config = dict(
    arch='vit',
    model='multi-label image tagger',
    dataset='procedural textures in two colours, tilted and lit',
    train_examples=195000,
    image_size=32,
    crop_scale_min=1,
    horizontal_flip=True,
    norm='layernorm',
    norm_position='pre',
    hidden_act='gelu',
    head_dim=16,
    fused_qkv=True,
    bias='all',
    qk_norm=False,
    layer_scale_init=1.0,
    parallel_block=False,
    moe='soft',
    num_experts=4,
    moe_every=1,
    expert_mlp_ratio=2,
    slots_per_expert=2,
    shared_expert=False,
    patch_size=[2, 2],
    layers=10,
    width=192,
    positions='learned',
    pooling='class_token',
    num_labels=47,
    residual_init='zero_last',
    optimizer='normuon',
    muon_scale='match_rms_adamw',
    learning_rate=0.0019,
    momentum=0.95,
    nesterov=False,
    orthogonalizer='newton_schulz_5',
    adamw_lr_other_params=0.00093,
    max_grad_norm=5.0,
    max_steps=18900,
    batch_size=64,
    epochs=6.2,
    lr_schedule='cosine',
    final_lr_fraction=0.01,
    warmup_steps=940,
    weight_decay=0.06,
    adamw_weight_decay_other_params=0.05,
)
Rows from block 7 of a small multi-label image tagger, named by matrix and row number. Rows with one number within an expert belong to one neuron, the router's apart. Each number is 200 + 40 x the weight over its row's rms, rounded and kept within 0 to 999. All counts start at 0.
Before each expert's rows are labels from the 100 images, of 14976, where the router gives the expert most weight on average: "strongest on" is what is common among them. Only what is clearly more common there than usual is listed. The data: procedural textures in two colours, tilted and lit. In brackets: how many of the 100.
# router: slot weights (model.blocks.7.mlp.router.weight, 8x192, trained with AdamW), inputs 96-191
# up: expert up (model.blocks.7.mlp.up, 4x384x192), inputs 96-191
# down: expert down (model.blocks.7.mlp.down, 4x192x384, transposed), outputs 96-191

# expert 0
strongest on: cracked (91)
router.0,177,135,219,232,124,204,178,202,288,208,189,236,147,264,168,194,238,227,204,183,134,138,218,204,162,221,231,143,271,231,203,138,224,214,188,209,263,206,240,188,241,196,218,188,175,224,180,183,164,171,183,234,226,219,191,180,252,223,232,197,351,200,230,175,209,130,142,200,227,239,260,221,203,244,175,173,221,212,202,145,146,177,221,179,114,259,209,190,184,281,334,179,174,190,269,188
router.1,198,187,173,152,135,186,210,206,259,232,186,179,138,186,177,229,242,201,246,108,184,165,213,188,150,199,190,238,316,208,144,143,132,219,206,177,197,249,153,136,227,199,189,219,179,276,170,204,187,212,149,168,245,190,183,166,138,180,252,184,271,210,255,130,169,183,170,205,235,247,195,188,184,256,191,262,258,153,166,166,155,164,230,222,150,203,168,193,200,207,270,194,229,198,232,257
up.0,196,200,238,216,221,173,122,236,147,180,132,158,179,181,170,182,194,236,207,239,242,169,190,215,264,198,202,206,118,176,278,188,209,251,247,187,106,214,232,152,135,163,180,173,188,136,242,232,224,224,123,134,258,179,264,246,207,177,219,221,206,124,243,171,176,163,278,173,257,250,177,146,222,125,159,282,247,198,224,217,198,209,192,289,262,147,236,149,147,182,197,201,137,228,237,233
down.0,151,164,178,230,225,194,222,64,156,226,182,219,193,244,243,240,114,185,266,157,220,154,229,164,152,183,270,230,276,232,211,185,256,192,158,244,275,193,214,168,179,240,167,139,203,184,175,139,152,176,225,260,108,175,206,228,233,212,267,193,195,191,163,190,179,138,135,196,160,172,144,179,255,223,141,196,233,198,163,223,218,185,205,245,178,190,220,201,186,181,161,233,207,141,248,202
up.1,194,171,170,219,181,204,187,167,190,227,216,153,247,197,178,173,167,237,194,206,232,195,160,237,229,192,221,210,175,213,229,175,245,216,90,197,161,195,171,164,182,183,217,178,238,224,217,170,231,170,168,197,179,224,176,171,201,241,182,185,97,159,149,201,239,261,209,177,123,190,206,336,189,245,186,210,158,98,137,248,249,181,218,177,226,172,198,211,239,142,147,120,238,242,140,245
down.1,161,231,229,215,202,243,191,165,145,214,213,144,305,193,202,253,245,245,228,186,157,196,205,246,221,103,214,219,175,192,191,163,109,242,190,180,193,152,123,226,269,198,226,224,196,230,192,248,186,193,156,114,246,215,141,224,218,260,210,173,181,294,247,196,228,154,191,223,248,98,191,172,100,215,224,217,200,189,176,119,276,214,179,211,201,308,177,182,231,197,174,264,189,204,200,252
up.2,206,153,228,224,154,197,249,218,238,213,218,273,233,221,207,182,108,137,180,138,235,178,236,213,198,154,244,215,209,181,260,162,141,169,201,146,182,249,205,227,231,218,174,211,235,130,255,244,212,189,159,260,113,202,259,206,240,159,180,201,191,220,159,196,210,221,215,250,225,199,177,145,249,207,239,193,212,273,234,286,197,187,167,172,236,209,154,206,165,194,233,260,201,137,182,212
down.2,159,223,162,162,192,140,148,169,183,241,192,184,185,315,250,251,199,215,210,202,224,147,194,260,245,202,161,233,158,168,128,192,218,170,277,204,234,190,196,185,183,236,201,189,230,193,196,168,217,184,243,220,249,140,189,197,176,214,251,176,270,123,190,203,167,173,158,204,203,212,257,244,202,217,102,208,227,158,223,115,133,202,207,262,164,221,193,174,240,160,175,148,230,226,190,217
up.3,196,193,170,156,176,224,166,189,165,90,140,145,266,200,230,200,152,134,154,223,185,187,203,267,217,228,205,142,166,155,158,228,212,195,244,230,282,138,147,160,235,188,245,178,180,220,151,247,234,222,166,149,240,230,201,252,243,234,154,149,194,160,187,205,227,210,235,263,191,165,129,229,181,142,214,264,171,213,250,179,253,236,249,269,131,202,179,151,214,212,213,148,175,201,212,227
down.3,238,203,179,170,226,226,251,126,230,319,254,199,246,217,210,221,179,201,238,281,163,224,173,227,183,205,203,260,216,281,199,248,139,165,184,227,167,238,164,247,192,140,126,260,223,178,148,201,250,146,233,203,171,132,175,162,156,286,242,244,188,163,147,213,189,219,248,208,161,255,204,189,186,227,213,212,185,156,170,162,191,188,279,187,247,162,215,178,153,228,144,202,221,280,176,139
up.4,203,267,181,227,310,110,195,226,151,199,203,192,188,187,294,168,195,194,133,115,259,165,155,208,190,214,174,152,173,216,195,127,202,197,208,250,212,185,298,145,203,126,254,207,198,272,231,261,168,230,202,180,220,170,241,155,194,231,220,193,219,213,228,246,231,253,169,260,201,169,215,198,150,188,139,193,235,222,201,173,174,168,224,220,173,175,115,247,235,178,198,188,206,272,220,211
down.4,232,216,225,179,134,232,235,224,214,270,156,257,269,192,220,126,157,278,187,268,217,257,199,206,135,201,213,177,219,246,178,240,245,150,187,213,157,181,161,212,188,232,199,189,276,163,164,213,246,153,219,157,147,247,217,228,166,183,180,261,223,252,266,197,154,203,215,179,180,179,165,234,242,204,213,192,194,141,260,193,181,192,247,135,182,162,245,149,268,222,187,266,221,162,208,190
up.5,183,222,187,157,217,151,148,196,242,246,224,277,205,269,252,140,225,225,211,283,195,157,231,334,219,200,264,264,230,244,159,208,117,209,246,169,205,153,228,226,162,128,176,187,176,203,243,271,212,233,271,160,228,207,226,247,264,199,129,163,102,169,168,201,212,198,196,153,180,199,213,183,224,178,168,210,259,206,196,144,155,235,213,172,221,185,270,191,208,210,216,213,180,204,213,194
down.5,220,207,196,181,182,229,174,175,168,142,203,222,173,203,170,182,190,260,174,219,232,152,236,137,320,225,148,238,222,216,208,278,243,213,227,274,178,217,175,168,191,108,206,239,209,209,259,169,287,188,211,239,185,272,250,172,179,123,151,183,159,202,187,177,207,201,145,262,157,224,189,165,178,232,185,221,149,128,211,231,269,179,267,187,265,194,183,86,224,195,215,128,206,231,181,209
up.6,223,173,274,199,184,189,211,210,258,214,235,341,217,280,189,231,189,154,167,184,209,154,226,190,207,178,212,196,234,163,202,182,268,148,184,244,148,240,222,224,238,234,249,236,224,172,155,162,197,194,220,210,158,150,256,219,163,256,157,210,195,190,214,112,141,191,200,214,246,180,240,138,237,170,168,208,189,255,235,227,218,241,267,197,157,246,210,221,168,181,208,170,228,152,184,134
down.6,162,169,259,231,256,119,167,169,170,185,196,209,188,143,165,230,162,185,227,266,145,265,155,216,229,222,233,272,95,185,137,190,191,196,231,207,173,177,165,217,273,215,167,213,265,254,293,129,205,225,162,198,214,138,163,177,196,201,237,263,187,211,223,228,238,208,280,108,193,275,253,199,197,163,198,241,157,165,164,154,208,124,150,190,180,233,169,184,207,232,192,266,199,241,201,209

# expert 3
strongest on: fine scale (77); furry (74); crosshatched (26)
router.6,146,169,224,237,199,170,189,158,175,282,236,183,193,184,164,193,185,291,190,253,183,213,160,194,214,274,187,172,115,218,131,163,175,211,246,141,206,164,242,183,138,208,180,162,170,254,238,201,221,233,129,181,154,207,229,225,166,217,269,116,217,144,171,213,266,212,189,205,179,195,150,272,225,222,193,267,214,173,167,251,209,129,143,129,286,161,132,224,247,174,183,212,182,201,188,149
router.7,240,165,222,205,221,124,207,168,204,245,189,190,165,246,216,191,175,312,243,226,175,250,199,196,253,216,219,141,135,186,219,204,254,208,252,120,162,166,197,153,192,192,136,221,137,221,195,154,217,167,184,142,135,230,235,193,209,241,195,131,212,212,125,244,240,208,180,236,177,230,154,169,172,193,160,213,244,209,200,177,178,190,185,159,259,146,146,150,245,185,150,206,219,220,228,219
up.0,159,150,272,179,196,152,222,188,148,180,263,177,235,211,184,131,234,119,141,160,205,188,232,155,246,157,223,306,232,249,206,170,221,211,285,242,178,162,130,204,249,181,194,201,244,184,233,179,192,98,302,198,181,273,232,137,287,237,201,262,193,201,145,196,187,229,184,169,200,220,104,189,191,277,193,282,249,217,203,202,230,244,219,226,209,198,188,214,181,211,218,124,194,192,232,145
down.0,216,163,165,125,195,304,177,162,221,139,222,166,170,255,217,236,196,197,234,188,217,246,183,239,244,193,227,142,133,160,216,213,174,240,125,144,262,240,187,228,129,199,155,173,222,224,196,261,260,219,279,198,238,184,186,204,241,152,178,172,222,151,261,152,138,212,228,221,252,260,204,233,295,254,188,229,223,183,187,195,204,236,248,177,196,223,238,135,203,104,237,169,269,216,225,149
up.1,171,168,247,223,218,188,219,149,168,200,220,177,129,213,217,210,215,242,169,203,305,174,231,263,233,179,147,171,220,232,161,249,287,178,127,122,190,217,141,145,200,149,135,242,199,207,141,209,211,192,222,240,154,236,185,186,220,247,130,192,164,190,147,232,247,213,235,193,220,207,170,273,224,213,107,203,246,254,118,210,168,187,288,162,145,188,155,244,244,210,245,140,241,184,254,257
down.1,141,192,234,273,194,204,242,199,261,238,210,185,182,169,246,173,147,195,204,166,111,224,199,177,150,264,232,213,192,256,217,227,225,215,243,242,187,164,176,190,284,246,225,156,184,241,172,201,215,236,198,203,148,168,198,178,171,203,195,231,223,208,240,162,215,206,192,243,200,216,197,219,204,193,142,206,234,83,266,247,205,184,147,247,208,248,145,174,146,208,205,267,225,226,175,226
up.2,256,184,214,170,210,290,156,195,133,170,121,234,133,131,261,248,221,170,241,199,254,154,244,175,230,205,234,254,203,201,241,201,212,174,165,117,141,300,250,250,212,215,250,152,175,215,174,211,199,167,136,235,158,280,166,233,160,250,234,250,221,183,184,264,236,251,264,199,196,231,218,222,203,144,253,206,214,197,228,146,221,204,215,148,151,154,61,175,171,232,235,208,178,230,185,205
down.2,153,312,269,186,216,233,133,163,226,200,175,128,235,208,132,176,193,306,207,232,232,197,230,248,168,238,265,175,230,164,165,185,173,175,131,218,218,263,147,251,236,151,235,203,217,110,211,93,183,163,209,124,206,192,174,166,198,216,236,177,242,234,239,191,178,222,188,278,185,184,207,204,212,141,215,190,119,249,188,219,176,212,255,190,177,175,227,203,276,168,142,231,230,175,237,215
up.3,238,231,227,114,164,247,250,212,190,178,153,226,174,249,141,254,105,212,213,157,204,247,250,189,215,141,213,235,217,178,172,147,148,137,264,157,191,196,206,252,187,218,208,197,182,204,203,189,255,125,215,261,138,172,258,257,267,197,182,260,187,173,176,235,184,224,154,290,232,141,264,167,204,236,227,211,151,250,222,264,166,160,181,209,162,246,219,188,148,195,255,229,230,228,195,142
down.3,140,189,112,167,192,220,200,152,211,219,188,135,204,162,224,173,340,172,230,237,175,168,195,240,257,246,212,150,184,239,180,186,179,224,138,277,202,210,215,216,164,201,208,180,276,216,168,131,117,180,170,151,215,196,166,185,123,186,236,195,156,182,201,198,211,175,209,173,176,252,167,189,275,208,223,207,286,263,164,154,228,223,218,250,185,204,213,179,251,194,175,208,242,136,218,165
up.4,175,195,244,202,175,200,160,211,271,218,187,223,160,240,202,197,235,248,251,186,211,168,221,160,179,258,278,141,178,256,265,186,194,183,166,140,219,223,237,150,195,129,198,190,239,189,236,194,136,271,206,180,206,222,185,227,219,166,125,217,218,276,207,155,206,197,225,199,171,191,254,300,191,129,164,148,128,229,225,189,229,256,256,175,225,200,191,213,223,247,211,208,184,199,181,233
down.4,178,212,176,183,281,195,158,142,162,139,258,165,223,158,186,276,164,173,188,198,248,268,181,223,232,263,203,197,193,241,207,179,240,209,245,219,199,248,186,129,227,250,160,227,263,220,206,191,278,182,185,256,192,212,192,188,216,219,201,154,234,192,201,206,182,215,194,188,213,192,204,192,206,239,140,196,203,117,215,228,146,163,116,184,217,144,146,198,177,165,174,178,93,230,213,288
up.5,205,250,249,202,191,189,151,181,181,176,230,153,230,268,133,217,196,142,195,251,224,183,206,244,230,150,225,251,164,210,190,207,225,199,259,217,156,172,254,158,246,127,266,219,246,237,186,238,183,188,146,188,247,218,191,180,198,236,263,218,131,166,199,208,207,163,225,200,232,174,195,189,206,191,76,198,169,182,253,232,173,283,177,143,189,219,150,164,296,220,183,197,191,164,173,211
down.5,178,90,167,184,263,188,192,182,122,262,160,246,145,218,164,144,183,186,268,145,194,185,202,227,259,229,222,210,180,212,160,185,182,220,198,125,193,310,157,230,202,166,179,236,228,206,227,201,200,173,202,166,180,201,177,204,195,187,184,245,213,198,241,198,198,182,160,185,138,245,220,255,160,192,222,179,307,233,219,221,222,157,156,151,114,287,183,201,246,155,165,152,201,189,193,286
up.6,226,161,157,236,283,282,249,252,174,171,185,179,235,224,215,261,171,160,232,207,170,194,174,128,249,152,197,258,149,169,240,302,202,218,164,200,207,215,184,246,172,181,234,278,163,123,235,211,155,216,282,201,177,180,174,185,223,169,198,260,188,200,212,177,98,181,260,166,270,200,164,204,191,146,240,292,194,210,227,175,279,282,217,154,155,256,255,195,195,264,268,266,173,197,208,150
down.6,189,190,300,99,186,200,229,162,211,232,233,222,265,182,220,204,234,185,172,210,176,197,113,271,167,170,271,194,206,192,166,225,207,164,256,239,162,244,239,166,188,276,200,208,194,185,266,247,199,189,237,187,176,176,161,172,234,178,167,213,193,147,222,86,213,202,202,240,173,177,276,271,193,189,199,212,199,137,191,193,162,239,127,226,220,171,210,167,211,219,235,205,162,156,139,214

# expert 2
strongest on: cloudy (68); striped (28)
router.4,102,200,188,229,185,181,185,184,179,224,170,135,251,237,255,194,240,209,162,214,258,249,218,178,240,257,183,175,191,184,205,152,160,196,173,202,141,187,193,190,146,203,213,207,225,212,214,229,238,198,189,176,86,133,226,277,187,208,246,235,242,224,212,219,189,225,236,207,294,124,208,180,184,178,198,241,217,143,198,168,212,171,168,182,231,174,155,253,216,208,170,251,240,201,164,201
router.5,220,202,177,251,145,244,212,251,191,197,168,140,264,161,240,149,255,194,165,188,224,215,162,187,212,214,216,174,127,167,217,197,126,189,148,214,147,242,131,226,240,200,229,252,198,197,212,189,211,268,200,195,127,198,171,172,193,185,247,194,193,210,235,233,179,251,234,286,221,152,210,192,129,219,263,278,150,177,285,222,249,206,142,171,216,171,163,228,243,159,181,212,218,163,251,196
up.0,207,159,220,299,212,245,227,225,235,213,206,181,211,141,243,197,196,144,147,181,179,217,185,244,260,180,101,192,214,208,210,240,189,112,173,198,234,170,195,193,220,173,193,268,219,126,145,229,228,140,219,194,251,298,255,185,221,307,223,206,226,260,194,152,145,224,193,235,268,168,195,156,224,180,193,183,209,186,163,241,218,178,228,255,186,237,208,163,224,139,192,141,240,177,270,218
down.0,187,204,177,210,293,216,254,206,130,194,191,152,277,191,155,211,217,213,236,235,207,202,187,186,139,225,237,179,203,185,217,158,196,207,221,261,176,207,226,150,232,152,131,164,206,243,205,241,124,150,201,230,137,151,232,217,163,162,212,227,172,195,138,196,328,198,194,218,225,224,82,246,168,205,208,136,237,183,190,231,223,184,226,205,240,141,231,259,164,180,246,208,162,161,180,202
up.1,219,203,239,206,174,175,188,227,252,220,192,150,167,230,251,208,172,217,206,222,199,200,211,161,200,172,162,207,157,163,215,222,190,202,222,140,265,261,326,276,177,202,200,170,227,179,195,234,290,163,182,179,168,256,181,177,252,191,204,79,258,162,165,159,157,227,204,200,221,205,119,244,217,191,156,195,214,135,323,242,267,231,175,145,170,178,185,205,177,173,165,220,170,205,192,124
down.1,242,177,182,168,240,199,202,187,174,193,142,189,244,125,124,249,224,167,227,213,162,122,212,199,174,214,250,184,159,205,186,164,246,157,156,184,186,131,222,197,247,191,185,215,186,177,174,200,219,207,272,190,243,174,160,226,270,176,193,241,224,166,223,270,201,167,235,194,170,218,158,236,272,217,193,165,227,249,143,132,228,124,233,194,261,222,185,230,195,240,152,214,125,171,224,146
up.2,104,154,261,215,222,249,271,223,178,182,226,246,162,221,209,224,135,193,171,212,191,74,195,250,222,211,206,251,169,273,205,109,259,180,286,241,181,166,187,229,113,200,131,199,158,215,209,226,259,205,202,252,235,223,240,184,179,242,165,242,195,153,137,233,168,111,157,152,208,213,228,195,192,218,193,272,143,256,174,201,163,223,335,233,185,195,186,223,208,192,169,237,233,190,187,178
down.2,188,190,154,227,193,214,201,169,241,165,235,162,234,169,247,257,225,125,188,237,162,209,177,200,156,264,98,123,183,164,201,182,212,229,177,180,205,248,216,193,280,172,174,219,190,229,185,200,214,192,155,213,126,200,239,212,184,162,198,160,218,228,188,223,214,235,237,178,258,186,146,168,216,277,234,192,232,244,268,240,171,216,106,150,204,176,263,228,143,189,216,180,160,232,166,232
up.3,213,259,202,208,220,259,241,224,191,207,188,137,230,210,195,168,185,149,177,204,206,220,263,264,247,213,151,177,230,171,148,199,244,147,160,172,216,123,171,126,158,220,186,244,167,247,172,193,238,176,203,149,155,181,204,131,199,233,130,141,271,264,207,186,236,258,166,133,260,256,245,264,197,176,156,174,186,192,201,198,260,181,169,209,162,241,175,219,215,247,169,193,116,214,219,244
down.3,163,222,289,190,175,171,253,203,158,170,251,179,265,224,148,276,246,243,228,241,266,179,236,179,198,187,243,159,215,172,232,193,162,223,211,193,210,253,167,167,219,216,208,170,123,199,229,193,226,194,207,164,212,225,238,136,189,234,245,224,201,158,226,228,226,123,219,305,163,176,189,194,206,200,206,198,196,265,197,241,196,174,244,161,230,240,287,232,98,121,201,174,200,213,195,200
up.4,226,234,154,125,240,300,210,221,235,174,225,234,65,201,217,127,147,201,159,101,172,226,199,182,188,201,243,260,194,149,127,169,203,241,162,208,190,189,233,164,195,240,212,171,271,195,156,180,151,203,231,216,206,216,282,222,144,257,171,251,209,246,181,202,151,164,220,164,170,188,213,275,136,170,228,179,223,175,201,268,171,201,148,160,255,245,230,167,193,233,210,206,244,188,163,189
down.4,188,234,158,324,222,192,189,199,239,155,229,203,251,216,179,184,184,218,156,188,207,155,178,245,129,205,125,227,167,151,211,163,151,257,219,154,147,121,210,228,169,238,233,193,190,195,203,202,218,202,140,253,223,156,230,199,129,180,171,200,221,141,108,192,225,271,222,203,225,265,243,190,172,216,186,170,177,217,242,228,154,263,148,147,222,275,234,231,186,185,134,133,185,264,236,238
up.5,241,224,190,231,134,221,226,262,266,191,179,186,205,178,144,232,208,129,241,198,141,217,123,196,223,286,161,189,217,228,150,272,239,195,240,224,177,158,230,159,187,192,216,218,211,159,133,197,190,104,209,223,194,191,204,136,247,144,224,214,269,155,135,181,268,237,153,219,158,251,199,160,224,179,161,201,227,250,155,151,177,225,212,240,254,183,138,186,243,212,258,194,237,160,237,144
down.5,159,138,201,249,241,251,210,242,230,226,209,181,165,213,236,206,221,211,196,239,183,149,213,162,150,186,213,182,226,73,286,206,207,179,249,194,241,150,168,203,157,229,261,116,193,260,169,211,126,157,183,178,259,157,167,221,232,216,199,209,195,229,228,192,164,239,151,233,216,192,264,199,203,157,205,162,179,176,168,172,186,170,172,187,207,120,302,206,180,221,149,230,168,151,183,180
up.6,192,223,207,213,193,198,226,198,238,212,187,187,216,131,264,233,145,306,178,259,161,170,264,186,220,212,280,132,253,183,180,150,220,211,258,180,218,224,224,166,191,192,248,214,162,151,161,174,162,197,159,182,214,249,217,259,151,200,196,232,225,165,141,123,209,199,172,188,228,191,183,229,138,155,228,204,240,174,212,191,212,200,143,238,185,192,205,196,234,172,190,157,195,190,76,207
down.6,198,146,142,173,222,215,213,225,200,216,180,277,209,251,149,153,207,264,221,169,209,183,226,144,237,212,155,220,184,319,177,173,191,167,178,212,182,141,186,253,304,167,172,159,199,351,181,241,255,161,223,194,228,213,235,173,203,239,197,149,217,198,181,209,188,279,201,229,189,216,183,234,262,185,245,147,199,268,274,251,106,144,224,113,247,124,208,181,245,195,210,188,214,212,287,175

# expert 1
strongest on: fine scale (72); rings (56)
router.2,255,112,205,152,156,205,172,155,172,198,158,254,190,281,262,206,147,243,187,159,185,191,223,197,88,188,220,167,304,217,216,167,239,182,212,162,175,185,166,220,163,276,244,180,231,248,171,234,190,163,197,193,250,153,190,172,162,196,164,182,263,247,179,191,191,114,145,134,160,195,169,212,189,227,268,243,165,174,200,242,240,136,161,177,225,140,172,168,217,138,224,158,232,148,170,148
router.3,201,131,164,111,186,208,217,226,249,197,194,236,209,234,207,136,242,231,238,216,207,240,190,193,189,196,221,132,259,249,222,223,192,221,164,194,237,222,150,185,168,259,248,184,270,179,208,230,251,162,186,191,145,189,199,213,249,143,162,204,222,230,187,224,167,175,170,158,147,206,258,159,136,163,292,224,207,182,191,169,254,155,119,188,210,136,154,179,245,177,262,156,176,119,227,226
up.0,141,205,208,182,202,200,195,182,176,239,294,259,257,168,184,193,203,146,193,246,279,174,177,210,205,139,119,117,187,212,229,193,182,218,193,231,234,211,213,200,249,158,223,243,197,237,192,216,194,246,173,227,191,211,224,180,257,176,178,166,240,270,241,142,164,174,160,202,199,164,150,268,210,263,195,163,187,184,222,217,153,173,247,222,148,195,190,188,164,242,169,107,175,158,171,322
down.0,152,154,166,129,125,243,235,158,201,184,204,172,246,141,168,211,213,280,262,161,204,165,198,252,226,201,148,333,263,261,185,289,186,189,265,224,167,158,218,214,175,194,173,185,185,188,212,165,227,131,185,111,177,249,233,183,222,192,196,255,160,213,173,215,192,221,209,155,269,153,211,272,166,211,258,204,246,165,245,240,214,137,257,225,185,144,270,210,236,206,164,174,198,169,262,145
up.1,144,191,241,166,193,282,219,223,163,220,176,166,220,256,204,199,139,156,188,114,239,213,183,162,199,142,135,195,228,224,191,220,148,186,222,259,210,282,218,122,213,185,91,142,244,188,207,217,202,215,171,222,215,151,227,204,274,193,255,247,177,218,225,190,214,215,141,221,184,188,252,187,228,243,82,139,208,179,232,175,164,172,145,219,224,151,191,206,167,173,197,207,179,251,228,301
down.1,195,134,214,197,213,185,185,221,203,238,175,182,212,142,172,150,189,225,241,233,259,265,165,236,166,210,185,105,166,144,238,112,176,287,172,224,213,184,193,183,175,140,273,220,158,198,165,187,188,251,194,182,208,232,201,222,253,257,244,208,228,214,163,170,210,183,266,146,217,188,173,161,183,161,178,277,178,239,198,147,292,232,225,258,168,221,200,263,152,162,201,236,167,141,150,164
up.2,232,158,166,211,234,177,233,213,214,158,116,247,180,176,206,193,209,162,195,201,198,203,202,302,210,245,150,186,154,196,179,247,152,143,108,211,192,221,254,211,201,212,168,291,168,191,264,261,161,206,122,134,276,181,188,231,253,150,226,208,161,235,168,195,168,264,179,205,332,188,225,150,188,177,186,283,222,221,242,199,195,183,241,182,246,149,179,192,182,172,264,117,174,204,279,217
down.2,204,260,207,250,109,157,248,218,173,206,185,193,152,219,191,207,182,220,233,193,173,166,194,260,196,234,135,126,164,219,189,213,192,302,236,186,177,217,190,150,222,209,230,212,246,209,185,186,130,229,220,232,119,287,242,189,129,229,217,145,221,237,182,270,279,166,198,227,195,236,216,190,218,249,190,204,241,264,168,171,159,187,196,171,218,170,183,144,221,142,217,187,222,271,137,233
up.3,239,255,112,160,186,150,235,225,182,171,160,196,162,241,196,193,168,277,147,247,182,164,224,126,223,203,198,244,215,221,201,169,222,218,204,174,190,149,298,281,168,209,128,177,177,138,234,196,196,169,203,282,192,138,99,153,199,225,192,235,235,258,169,201,226,235,148,273,206,171,227,209,152,198,219,194,208,133,235,200,236,215,153,153,126,172,218,194,254,209,200,180,124,241,191,185
down.3,162,169,225,192,237,206,226,204,322,186,260,235,270,185,204,189,175,182,211,264,191,205,210,179,182,254,223,133,194,203,232,246,177,180,231,144,244,278,217,183,238,201,238,200,197,170,191,147,173,151,211,225,210,222,255,131,146,222,256,226,229,208,217,154,160,131,209,157,169,212,172,204,142,190,106,138,145,245,156,228,191,203,206,191,225,231,185,168,193,172,229,244,185,230,142,143
up.4,212,235,149,163,108,185,180,179,302,184,196,206,184,192,199,192,301,206,128,164,144,195,126,132,200,209,229,208,163,193,172,198,207,162,181,201,216,201,190,227,256,180,155,217,264,265,167,181,240,163,220,216,186,165,133,180,288,220,148,241,228,223,164,215,224,250,214,197,229,177,194,203,192,193,220,214,185,230,231,198,250,165,242,152,204,170,283,197,217,255,204,213,121,221,118,218
down.4,150,202,200,231,247,226,222,174,181,266,180,179,239,205,229,202,226,218,101,333,141,201,166,251,110,181,268,150,187,278,241,161,176,205,188,240,259,246,179,146,269,245,203,202,199,135,115,220,211,221,170,209,249,293,255,187,177,186,173,161,225,223,163,198,182,197,188,139,184,188,175,153,135,223,223,249,158,275,184,173,130,162,187,223,229,165,143,194,297,149,162,236,250,142,245,152
up.5,206,210,208,265,178,199,205,134,145,150,165,131,280,269,201,204,195,208,233,237,138,212,137,140,220,221,196,162,185,205,239,161,172,192,167,201,255,196,208,145,191,190,146,254,250,224,179,217,175,194,225,214,160,144,244,157,233,197,143,217,186,232,129,179,265,242,218,191,197,235,230,187,194,195,126,175,111,230,212,223,143,218,168,202,225,270,245,212,234,171,187,140,243,226,182,146
down.5,214,193,233,151,144,176,173,156,219,168,233,129,225,252,184,168,274,249,221,147,243,259,153,206,231,168,195,179,142,238,221,233,205,232,210,222,204,159,179,254,171,256,158,159,180,199,97,140,271,160,188,173,162,203,241,276,193,249,238,204,238,208,208,236,214,251,207,210,238,234,255,220,211,221,240,220,223,224,196,190,162,232,215,171,206,209,262,175,267,145,214,181,183,235,181,219
up.6,210,219,174,216,194,223,218,298,171,114,132,165,297,179,152,228,185,180,245,145,210,189,187,198,148,239,172,165,230,211,199,214,222,177,241,234,165,112,194,197,118,215,148,193,294,173,170,205,206,187,184,222,225,169,274,149,235,136,157,213,125,104,225,183,231,122,140,206,294,173,187,182,205,258,150,183,180,155,210,141,220,174,210,225,191,196,243,179,230,212,266,180,226,185,190,228
down.6,174,196,182,140,168,188,181,212,248,148,117,170,195,171,233,250,226,174,153,199,219,243,228,175,193,193,183,246,184,266,184,234,193,209,270,198,203,266,253,245,278,193,236,273,167,156,196,186,225,206,191,123,224,236,232,232,202,237,182,194,268,315,224,158,255,228,192,132,171,135,134,183,210,167,258,236,158,287,153,304,126,148,216,227,284,195,158,195,172,182,156,165,161,211,242,206